Weights of a small image classifier.
Model: 1.81M parameters, arch mlp_mixer, norm layernorm, activation gelu, patch size [2, 2], layers 6, width 256.
Training: normuon at rate 0.0028, 25500 steps.
Rows from block 3 of a small image classifier, named by matrix and row number. Rows with one number belong to one neuron. Each number is 500 + 50 x the weight over its row's rms, rounded and kept within 0 to 999. All counts start at 0. Numbers have three digits each.
Before each neuron's rows are labels from the 100 images, of 14976, where the neuron reaches its highest value: "patch colour" is the nearest of a few named colours to the mean colour under the peak; "strongest on" is what is common among them. Only what is clearly more common there than usual is listed. The data: numbers of one to four digits printed on busy colour backdrops.
# fc1: MLP up (model.blocks.3.mlp.fc1.weight, 512x256), inputs 172-214
# fc2: MLP down (model.blocks.3.mlp.fc2.weight, 256x512, transposed), outputs 172-214

patch colour: pink
strongest on: length: one; black ink
fc1.41:519516495499622553479475457492515460458536431440414572486486603484538560453523452439455461530479438491539469463495515544473469465
fc2.41:468531505546393485431392548420528462581561547443519492530586579414450526461490531516500466417528628540525573543500425469543484505

patch colour: pink
strongest on: purple ink
fc1.189:568422566486557414404514606465491537513466542446555500503588452516562475558577531461428563588503559565453414505522459528469464546
fc2.189:507483396514435409489569470498457447442533518501489421513411502562424494528407458497468497463494519457418494491484504434472479518

patch colour: brown
strongest on: grey ink
fc1.157:608447443542576481428460508408474495505619482450495514577539492479477567529575542529472420461494484470453414490488458550473501470
fc2.157:513548537519485463458527559533475524582477561428485484508375553510554553540449434433517484553431427457513572453431505519484487522

patch colour: brown
strongest on: white ink
fc1.312:586499476551602496519437481477542480511480498571519474450559526613522444477586474541546506433506599553509516512450406504527455516
fc2.312:464423557492411542538499578457393456491554511451511503448435491441548506400472515541497480547485492492435496532561483506559616545

patch colour: green
strongest on: green ink; teal ink
fc1.177:527538526493479426554503507521435334470530511536609536456487501476543461565517465437492566484468533524504512577494510434562512518
fc2.177:482449445453457465492470501421587570520453501558418564452543494520518479473646604499486606488529514413416498397488585542534423422

patch colour: pink
strongest on: length: four; red ink
fc1.393:492549524578608496601570516522505506514533486473441495495435543535575505431423393471526471499469458513496497418494425479513523443
fc2.393:485518403484463548462455487560513497433568532617474472473532491463475475457495495581448613509512537628515436573514526511565490451

patch colour: purple
strongest on: purple ink
fc1.332:543511508459557528449466519550457483495489641485495455534497529554505398451608533583501602415395504427471445518513493513502485526
fc2.332:431531497530468548490474495520545515530543447387525574513560480363527441506514609415470540537492497517537548465452465525517475496

patch colour: grey
strongest on: on a plate
fc1.380:486522554540469517554510379515567510548506500480487406453421550466541469482517491579412465490516531500493502389414512504546461478
fc2.380:563476481516452482568528556545478415448523557475409589496563413636504543434472378531547587511576457442493476532507442492441462408

patch colour: brown
strongest on: grey ink; yellow ink
fc1.410:525529479533463507510529517583573498578514438433511571423478476547485591461473543576368394420540421451568518537512476563483621403
fc2.410:473475449501460502542522467527504526473492485522545457534500475534616485552439544546505469523436497443432597503482520597473504510

patch colour: orange
strongest on: yellow ink; orange ink
fc1.311:537448494513466562587540538528536481479519536459515517543418508510510511471539431527585586567528486605567497611528444391441541437
fc2.311:526511551435504525475418501461524458429544465461456561599552495471570539495490576463505525449492517472560497542576524503555509475

patch colour: black
strongest on: grey ink
fc1.249:504517518500518584575462456577469557503546520502510501518576531499551483501540572517513500474436546496373444428452392571537490475
fc2.249:558508465516476527495408511407447539474420573525494514475553616444550473474512493510496523375570494524571490551503515486471459500

patch colour: yellow
strongest on: yellow ink; length: one; first digit: 8
fc1.374:508582530582408428540473486574566571502460526396553467415491491507481463438461521503547433458555386485558481524547446498438431542
fc2.374:444483390465471528441593465477442417589495465498379537569466542477467552592612490467463556490423513471447488458522552538478516549

patch colour: green
strongest on: green ink
fc1.154:536533569586554524466509539557534576398464563430519483557473495488501472469589508475370492515359402533430510513583484473547396551
fc2.154:545434460430490473553480516499520428620524391528524524583516478627547499546464559467516515540549500507529446459513449461395495443

patch colour: brown
strongest on: grey ink
fc1.127:502541498534519554479459424487536522513506536541520393497521569541531478539538572478511506610450517456417418499500531580547467537
fc2.127:545519614571425408469556462484451499434502555451484583499488402493528505475464436528609474488417537467466482446588494425452557464

patch colour: green
strongest on: green ink
fc1.419:450440484485556448440457535611445497410538491493449496485476536545501613547507598452508420506575475511488482604386530458484486467
fc2.419:626479513459458552494494475469510501480527464452590394475425484513465464527490512533519577491516507479533551474501553624542431516

patch colour: purple
strongest on: on a plate
fc1.5:512539468607605520533528575534424531464536432534496544469576583461497488525525502430452454485572543556453477465504515471476616531
fc2.5:457394423497474572515511445455457465561525474519510534510420513523533452472468554537489412341499477513474543441478423513523528528

patch colour: pink
strongest on: purple ink; blue ink
fc1.407:529516473483551515473537422434511518450552443534424570531621466514506444536428479519587519443392448510538576484502530428499598506
fc2.407:515552553524418556517481430453435495502504470494561460496437521522501601468547480427522434588515589397473512539485510441527584468

patch colour: black
strongest on: length: one; orange ink; yellow ink
fc1.425:534562439569507533488518588431424503504512564555530492452436475535496525489537674537472510493543436489474490574466521498504572525
fc2.425:485450554474515505495429561508457474533494514380471522519532510487533490433497499520522567500556560530485426404568604453522601516

patch colour: green
strongest on: green ink
fc1.155:513623469465456498487497490598517456502472533511444566452488486454468565547547528489549395568436474535441503644430559530511442451
fc2.155:494494408540543498462484538463486501601505487570437553470550534479515447511470469414432563508497477454601526378564538490567517487

patch colour: pink
strongest on: black ink
fc1.75:421469507476618423470505496411532456507519481556494448471499568510526484537489453434559470503454483516614508418450474492408501479
fc2.75:521504488486429538499453487516519430536558540367447446446459565466511499441420510547416479551459546448486470498504546453501518521

patch colour: grey
strongest on: length: four
fc1.481:485492486475473589484535467517553596508534620475482534541484507475510560603498460429519547485502484545550394478492580471453517417
fc2.481:474444491491530487565531456470476459442538399469507529482468487494462510511575455467555518538537604551452526470498444444535448456

patch colour: brown
strongest on: yellow ink; length: three
fc1.272:553476496517522559508547499502534419527453471558545470558516453547525477507425474480449570583461451507519569521456460486557422493
fc2.272:510563489447511485454442527542405529500583547410459536451537546578521486499532531523529524545484470459446409486522526553376531478

patch colour: white
strongest on: teal ink
fc1.231:471509490472428477492488494533546559512541507421521540432597489500528434500433487501415470468481486547460540568503555455497467481
fc2.231:502465553524563448494517502491483529462447500541499482462441455460482420523487536599561513513483513483508491502503378422511484547

patch colour: purple
strongest on: purple ink
fc1.325:524538533598588492461559531504517450470582498467514584550516533567487536496580530592496456526546608529518544526518457480514539510
fc2.325:429525488494543574514500539460519552492418503408452463439477483586513449563383549465552561409494506450513552512453524591561480515

patch colour: green
strongest on: green ink
fc1.116:577547473484455455525562501536538552517495526448541465444541471525484603560510474447548537616477484402546496588475537449492497515
fc2.116:453525511537548518441364600484522466476530438445435512584484501567552445454524522524542498512499464545483503454466600559507566469

patch colour: pink
strongest on: length: one
fc1.34:516437403588470488515364516494465507453533553446565463553522514467436494504527531530501493474499441557513503556494471490495529493
fc2.34:470523470521456516481560509433526539398452500451426553516529467547473543475434476491505486471478529521444543504520488495489501571

patch colour: brown
strongest on: green ink
fc1.96:478519562546563557493497481461485542605467568578526503500547513520575496451439449450537418480525535515547447454520457521578395597
fc2.96:560480517514570523489547523438443501508436560490436499540447453399452434554528481561409490521453460453582435427496485496464493464

patch colour: purple
strongest on: length: one; purple ink
fc1.172:545457472511442511586490525519472500502549545516474597552591398447471504585502536476439488493512494479548497457503473518450440527
fc2.172:556471434476495532524448476380421523393487491446532462435481474500553515521492527533518565464507514504475492447524489505537549574